From a checkpoint of a small spectrogram VAE.
Training: soap at rate 0.0017, batches of 64.
Rows from block 1 of the decoder, named by matrix and row number. Rows with one number belong to one channel. Each number is 128 + 32 x the weight over its row's rms, rounded and kept within 0 to 255. All counts start at 0. After the name is the row's rms in percent of the matrix's.
# convs0: first 3x3 conv (decoder.mid.1.convs.0.weight, 192x192x3x3, standardized in use), inputs 80-87, a 3x3 kernel for each
# convs1: second 3x3 conv (decoder.mid.1.convs.1.weight, 192x192x3x3, standardized in use, transposed), outputs 80-87, a 3x3 kernel for each
convs0.3 111 [ 86 118  70 166  99 136 150 141 122 114  70 144 133 204  98 154 227 144  86  97 105 117 156 126 119 102 137 119 129 124 119 137 116 123  61 115 113 148 142 109 158 142 123 104 127  53 112 100 146  65 140 139 119  88 200 148 148 124 116 107 124  78 119 141 142 171 143 179 116 129  64 134]
convs1.3 114 [180  30 130 143  94 130 163 107 157 190 121 133 192  82 113 150 147 114 141  98 125  98 151 136 135  93 123 154 162 121 161 161 152 129 178 153 145 109 177 148 126 169  63 117 140 153 170 126 118 142  98 109 136 119 145 152 178 126 138 133 138  66 114 132 145 114 158  55 159 122 122 103]
convs0.4 106 [135 141 106 125 163 141 156 195 135 108 132 150 108  58 119 125 131 119 111 135 166 136 123 119 148  90 117 149 108 197 102 146 125 101 183 127 115 146 144  94 121 146 125 133  90  64  23 117 146  76  78 135 145 126 139 143 154 133 139 120 143 189 138 145 123 129 138 132 117 113 135 154]
convs1.4 086 [107 150 137  96 108 115  86 150  99 111 118 143 189 148 156 133 109 188 120 173 114  70 192  96  68  60 101 135 109 158 115  97 151 103 128 112 138 119  83  96  55 161 117 150 106 146  78 131 121 124 104 126 192 111 165 127 128 135  91 153 129 114  87 140 144 153 119  46 131 127 121 113]
convs0.5 103 [109 119 123 121  96 140 100 152 140 101 162 158 140 146 181 149 166 124 169 158 105 138 156 169 110 136 171 135 151 157 126 100 108 136 172 118  58 165 186 120 144 145 153 105 124 141  38  87  83  93 113 106 111 112 100 117 118 115 117 142 117 151 126 151 156 131 128  95 108 125 121 138]
convs1.5 098 [ 93  24 149 107 106 129 121 110 149  74 201 107 106 112 170 179 220  90 106 135 142 137 127 140 111  98 116 107 158 136 116 136 130 127 159 132 176 121 118 159  94 111 129 143 108 141 162 122 123 131 107 151 166 109 172  86 127 207 132 135 133  90 107 180 174 153 113 192 114 122 180 102]
convs0.6 102 [147  72  82 113 194 103 147 110 131 103 133 129 105 137  90 119 145 148 155 144 139 180 117  31 167 136  99 145 138  66  98 127 159 111 120 101 128 161 154  79 106 118 134 131  90 167 125 123 173  69 121 120 126 132 137 129 105 125 126 126 183  95 177 169 117 109 123  90 198 129 127 144]
convs1.6 088 [165 161 148 149 104 102 140 139 101 156 104 176 178 113 178  82  39 151 111 188 141 136 130 144  67 117 112  80  87 141 115 110 127 118 117 164 161 164 142 192 142 174 182 153 199 133 114  99 102 144 113 137 126 139  77 124 103 118 109 132  81 115 162  82  97 143  89 127 164  66 143 158]
convs0.7 118 [132 102 111 125  85 109 103 101 118 118 129 107 118 150 140 100 116 153 113 105 142  98 103 145 152 179 115 114 181 146 126 136 139 127 127 156 134 127 156 117 122 106 120 128 124 193 255  97 163 122 120  57  59  99 135 147 123 128  96 138 107 137  99 119 154 145 126 125  99 130 155 126]
convs1.7 135 [104 124 132 143 143 101 153 105 145  49 182 146 118 157  99 126 126 147 133 113  94 129  77 112 115 117 114 104 168 141 131 119 155 109 107 125  92 176 128  94 182  79 109  94 124 121 107 138 162 130 136 136 108 157 167  64  66 139 151 119 132 128 130 111 236 161 118 136 102  88 132 138]
convs0.8 101 [120 147 135 128  64 203  82 101 138 185 114 115 115 153 112 135 107 142 134 125  84 130 103 129 114 183  81 122 125  76 128  82 109 152 103 136 124 143 144 133 118 120 110 111 172 121 112 204 138 140 152 132 159 115  88  88  99 146 122  99  71 154 113 135 149  97 127 163 140 155 151 108]
convs1.8 091 [174 120 129  82  72 182 161  48 158 158  76 109 196  95 135 161 114 108  95 165 128 120 148 111 123  85 168 147 157 116 134 153 119 139 199 167 120 174 179 144 167 113 120 199 174 158 111 158 126 120 126 132 162 113 110 138 110 115  90 134 109 186 159 138 124 148  57 173 157 115 158 142]
convs0.9 093 [131  72 110 107  53 137  92 133 112 129  96 114 123 151 119 100  87 104  63 144 148  81 122  52 143  94 164 123 135 157 141 147 117 142 142 174 142 123 176 148 125  90 137 147 145 172 105 117 171 134 133 114 165 142 148 106 143 146  94 152 105 117 125 123  92 133 117 101 133 156 153 151]
convs1.9 094 [148  80 146 160  90  98 151 106 116 209 162 104 102 177 131  66 183 164 229 224 168 199 178 151 115 101 115 123 109  80 189 178 159 118  92 137 116 109 103 135 104  98 129  98  91  95 133 100 154  86 133 159 153 165  74 168 138  81 178 167 159 203 145 101  77  85 168 100 128 107 112 113]
convs0.10 095 [110 179 140 145 149 130 122 141 114 117  99 108 190 170 144 167 192 137 198 181 150 104 163 132 122 133  80 141 108 109 170 164 146 188  76  95 145 140 156 127 158 138 157 127  96  72 136  96 160 171 132 163 103  60 107 112 138 126 144  61 143  59 149 138 177 134 118 142  96 175 144 123]
convs1.10 110 [171  53 145 191 139 156 161  83 187 190 109 130 144 142 127 171 214 147 133 136 171 171 154 156 101 128  93  79 136  95 145 155 144 143 112 130 108 147 151 126 154 144 107 126 139 128 166  78  98 123 107 119  95 155 119 137 141 104 142 120 134 148 121 135 141 133 134 171 140 225 150 108]
convs0.11 112 [140 111  97  85 127 140 118 108 147 100 123  91 102 151 112 118 113 109 126 248 141 123  29 100 145 132 144 183  85  94 167 151 144 157 181 160 137 153 157 139 106 112 141 152 151 110  62 128 162 212 163  98  75  89 109  97 120 107 118 126 136  99 147 165 136 144  66 112 110 126 112 153]
convs1.11 131 [150 225 182 113 144 119 124 106  98 132 135 116 129  95 117 163  76 148 112 142 115 125 129 124 129 146 147 104 107 104 149 168 152 154 103 155 117  74 118 141 106 121 154 103 136 121  97 155 149 111 135 131 115 156 143 179 173 132 163 167 118 173 140 118  96 130 171 180 107 148 160 160]
convs0.12 089 [150 155 100 125 147 122 120 112 119 136  73  94 134 101 126 138 111 176 178 173 190  96 150 134 102 175 179 109 111  71 130 134 116 138 149 120 162 129 157 129 144 123 141 132  61 137 137 155 114 201 165 133  47  91 145 212  65 134 147 109 187 169 110 131  98 152 143 141 108 133 130 172]
convs1.12 084 [136 118 103 114 142 130 116 118 116 172 101 129 154 184 126 153 164 155 141 196 157 125 140 130 100  91 109 110 115 139 107 141 142 133 134 152 196 111 122 149 110  85 122 141 101 100 107 125 139  11 126 115  51 132  49 108 113 139 141  74 107 162 176 111  80 134 115 103 125 119 147 142]
convs0.13 101 [125 152 163  97 116  89 135 118 124 146 158 124 124  87 141 120 138 126 132 174 148 132 105  98 126 171 179 137 104 159 143 122 152 120 120 163 165 125 124 108 137 116 121  93 103 109 255  82 118  86 147 110 110 147 119 119 134 115 170 130  82 129  93 176 177 122  94 150 115 130  93 184]
convs1.13 134 [ 99  84 108 148 190  93  95 129 104  87 138 207  24 157 159  94 126 155 120 101  84 168 205  97 170  89 150 123 140 148 124 153 119 143 170 115 139 149 108 131 148 108  96 126 139 112 147 159 114 124 132 133  99 101 157  75 145 144 159 124 139 113 103  90 144 112 124 158 118 189 133 101]
convs0.14 091 [105 110 121 142  99 140 151 114  96 133 144 135 133 129 132  87 159 107  90 133 114 161 144 121 103 130 143 100 142 144  84 123 122 132 126 129 106 115 124 101 104 134 158 106 116 137 157 130  75 169 138 144 116 144 136 152 109 136  85 130 135 146 167 143 143 120 160 137 155  94 107 151]
convs1.14 096 [112 112 162  82  83 146 144 105 134 130 241  98 129 162 138 147  84 113 130 148 154 148  81 109 159 121 144 116  90 159 162 152 115 132 134 150 110  61 199 103 126  88 102 107 120 120  93 153 161  94 196 133 138 148 156 149 172 140 117  70 152 130 161 109 122 215 128 105  91 188 124 119]
convs0.15 095 [ 66 102 122 116 144 145 122 123 111 156 158 177 139 166 118 116 151 143 150 116 146 130 173 134 116  69 128 144 128  98 106 112 164 116 150 136 142 136  88 158 163 152 119 103 113 111 108 103 128 114 125  89 137 127 107 159 152 138 136 141 101 117  82 102 102 131 117 131 137 161 103  85]
convs1.15 101 [147  98 128 110  86  64  82  89 104 186 150 160  87 138 115 111 131 163  87 173 122 132 149 126 137 124 158 121 113 134 111 132 141 121 119 107 137 135 100 144  68 120 172 109 118 106 139 131  85  55 108 127 118 119  96 155 111  90  95 149 108 151 158 140 180 112 114 166 157 127 104 121]
convs0.16 109 [115  94 142 124  95 114  89 107 137  90 129 109 136 101 150 101 104 106 156 101 113 164  55 155 151 104 115 121 103 153 148 141  98 132 132 159 132 104 149 132  80 116 159 179 126 174 143 124  54 151 119 135 135 145 142 110 132 157 140 172 127 108 126 107 142 108  98 122 114 105 194 130]
convs1.16 119 [105 146  88 131 113 146 138 111 128 148  81 116  74 187 178  90 113 113 158 215 123 164 133 131 126 126 123 102  61 104 139 125 114 125 111 128 123  87 154 103 158 111 138 126 142 103 165 117 133 115  99 126 127  76 116 182 141  58 102 114 139 154 118 133  30 141 127  56 151 142  96 146]
convs0.17 096 [147 175 159 134  62 152 139 119  85 142 155 117 152 128 129 107  92 149 162 213 126 122 128 145  95 103  93 137  81 126  88  79 129 144 154 140 112 143 122 147 126 107 127 188 154 158 190 124 156 122 211 143 109 177 121  91 140 145 171  90 151 158 104 183 182 136 172 164 102 166  98 110]
convs1.17 090 [110 133 107 155 159  75 115 163 134  84 169 111  79 217 110 151 193 108 165 171 137 191 118 122 154 127 116 146  68 124 150 155 115 135 113 104  90  14  76  98 140 166  94  93 155 123 151 154 100 157 105 130  94 151 121 145 122 156 116  73 148  99 112 154 154 129 129 147 107 183 121  88]
convs0.18 097 [135 155 138 119 115  97 152 109 123 129 152  90 155  92 101 150 159 146 116 136  96 151  87 153  93 126 125 129 124 141  83 170 149 116 126 126 121  84 130 145 152 126 121 144 141 148  71  67  97 112  80 158 115 138 114 143 139 120  98 121 119 153 124 131 116 114 138 151 135 136 115 111]
convs1.18 085 [152 102 137 145  73 193 182  89 132 107 128  86 206  97  89 168 145 162  94 147 155 157 166 137 114 162 113 117 149 120 131 151  97 138 112 110 162 148 126 138 133 135 141 110 161 136 113 118 139 120 116 169  80 111 157 132  82 130 123 110 153 146 138 105 184 144 128 132  67 173  74  73]
convs0.19 100 [ 94 167 140 146  70  81 124  98  95 132 151  91 122 116 121 121 138 123 111  53  70 185 160 116 115 121 112 137 129 198  70 132  90 137 107 182  89 128 124 153 159 139 145 120 133 104 114  95 123 121 108 165  81  80 112 133 114 121 126 109 126 150 127 157 144 105 127  74 107 132 139 138]
convs1.19 096 [117  79 129 118  70  69 105 154 127 157 131 107 228  62 124 122 167 124 128  60 118 150  48 101 118 119 110 121 133 110 122  75 115 127 152 115 181 146 164 188  77 158  78 113 113 155  89 111  94 153 120 146  99 121 156 106 107  90 127 132 132 116 111 130 157 164 123 154  99 126 141 124]
convs0.20 093 [141  87 131 161 158 129 164  95 156 126  85 119 115 104 166 118 138 132 141  88  25 138 160 124 126 123  78  81  82 110 117 131 167 108 116 107 119 132  92 182 223 158 132  74 147 157 116 169 112 133 170 167 207 139 135 142 154 132 190 181 113 119 126 102 129 138 101 137 149 152 103 118]
convs1.20 101 [172 110 127 182  83 124 133  98 128 118 113  98  14 161 124  83  91 213 229 196 143 135  98 155  90 139 118 137 125 127 124 160 151 129 157 119  90  92 116 146 106 106  52  69 138 113 127 152  92 124 156 107 145 108 167 143 156  80 131  95 139  67 119 175 107 100 165 156 193  85 111 100]
convs0.21 098 [169 123  45 153 135 153  98 132  91 108 106 130  95 115 138  98 129 126 103 116 100 153 158 124  89  68 145  80 115  94 124 116 149 105 112 140 169  82 108 154 173 104 121 104 123  75 141 106  88 129 113  95  58 140 145 173 169 109 131 107 164 127 158 141 126 126 101 197 122 135  57 111]
convs1.21 100 [184  99 147 127  57 138 166 102 163 231  46 128 166 115 157 135 130 111  89 127 172  88  68  82 107  73  95  87 161 109 127 134 124 153 149 168 125 124 140 140 152  98 165 174 119  89  73  91 151  86 140 145 154 152  75 136 131 122 110 156  72 108 159  94 120 175  90 174 188 114  88 174]
convs0.22 096 [107 126 165 110  86 122 101 160 139 166  89 138 124 161  73 194 107 140 118 180 149 131 216 163 138 169 143 191 123 148 122 123 163  91  82 111  54 142 102 107 202 158 146 174 133 115 174  82 130 120 133 142  50 183 106 134 116  98 156  89 137 154 103 129 160 174 126 139 104 122 117 103]
convs1.22 093 [175 109 107 138 112 189 135 104 142 156 103 119 255  60 137 102  55 183  90 154 132  62 208 111 108 156 103 121 102 164  70 102 132 131 149 145 147  94 153 113 116 170 114  77 138 133 151 135 146 126 132 122  90 128 108 134 115 115 146 105 108 137 115  99  61 135  54  79 161  42  76 176]
convs0.23 093 [148 104 115 115 152  75 127 166 139 148 106 139 128 101 106 125 120 136 121 118  95 136 129 123  89 141 129 102 115  63 118 121 127 131 160 160 169 156 130 158 161 117 139 108 112 168 163 100 147 160 153 119 170 138  96 117 174 155 185 176 119 104  88 128 142 120 156 106 170 139 158 110]
convs1.23 075 [ 98 113 178 172  92 104 128 128 167 149 146  92 104  82  97 156 176  97 112  88 140 167 134 104 117  76 115  93 159 104 118 130 147 102  68 130 115 192 186 168  98 136 139 147 142 138  98  96 118 142 132 100 137 104 142 148 106 151  68 152 100  97 153 115  80  83 109 115 138 156 115 143]
convs0.24 104 [101 204 108 127 161 110 115 110 141 128 129 109 130 150 171  89 157 142 135 159  94  95 147 110 107 164  91 112 128 103 190 189 169 148  63  92 176 162 141  95 160 179  97 143 130 173 217 109 111 129  93 138 137  94 164 109 117 125 115 113  83 139 148 100 196 111 155 134 152 131 173 102]
convs1.24 107 [136  42 129 147 158 123 182  75 167 112 102 117 108  98 153 128 183 139 121 186 159  92 140 155 124 103 135 161 148 138 173 190 155 108 106 156 128 101 165 109 125 126 118 156 191 144 218 141 128  65 123 105 134  86 100  88 127 165 126 137 122 109  90 141 109 146 141 178 122 150  73 144]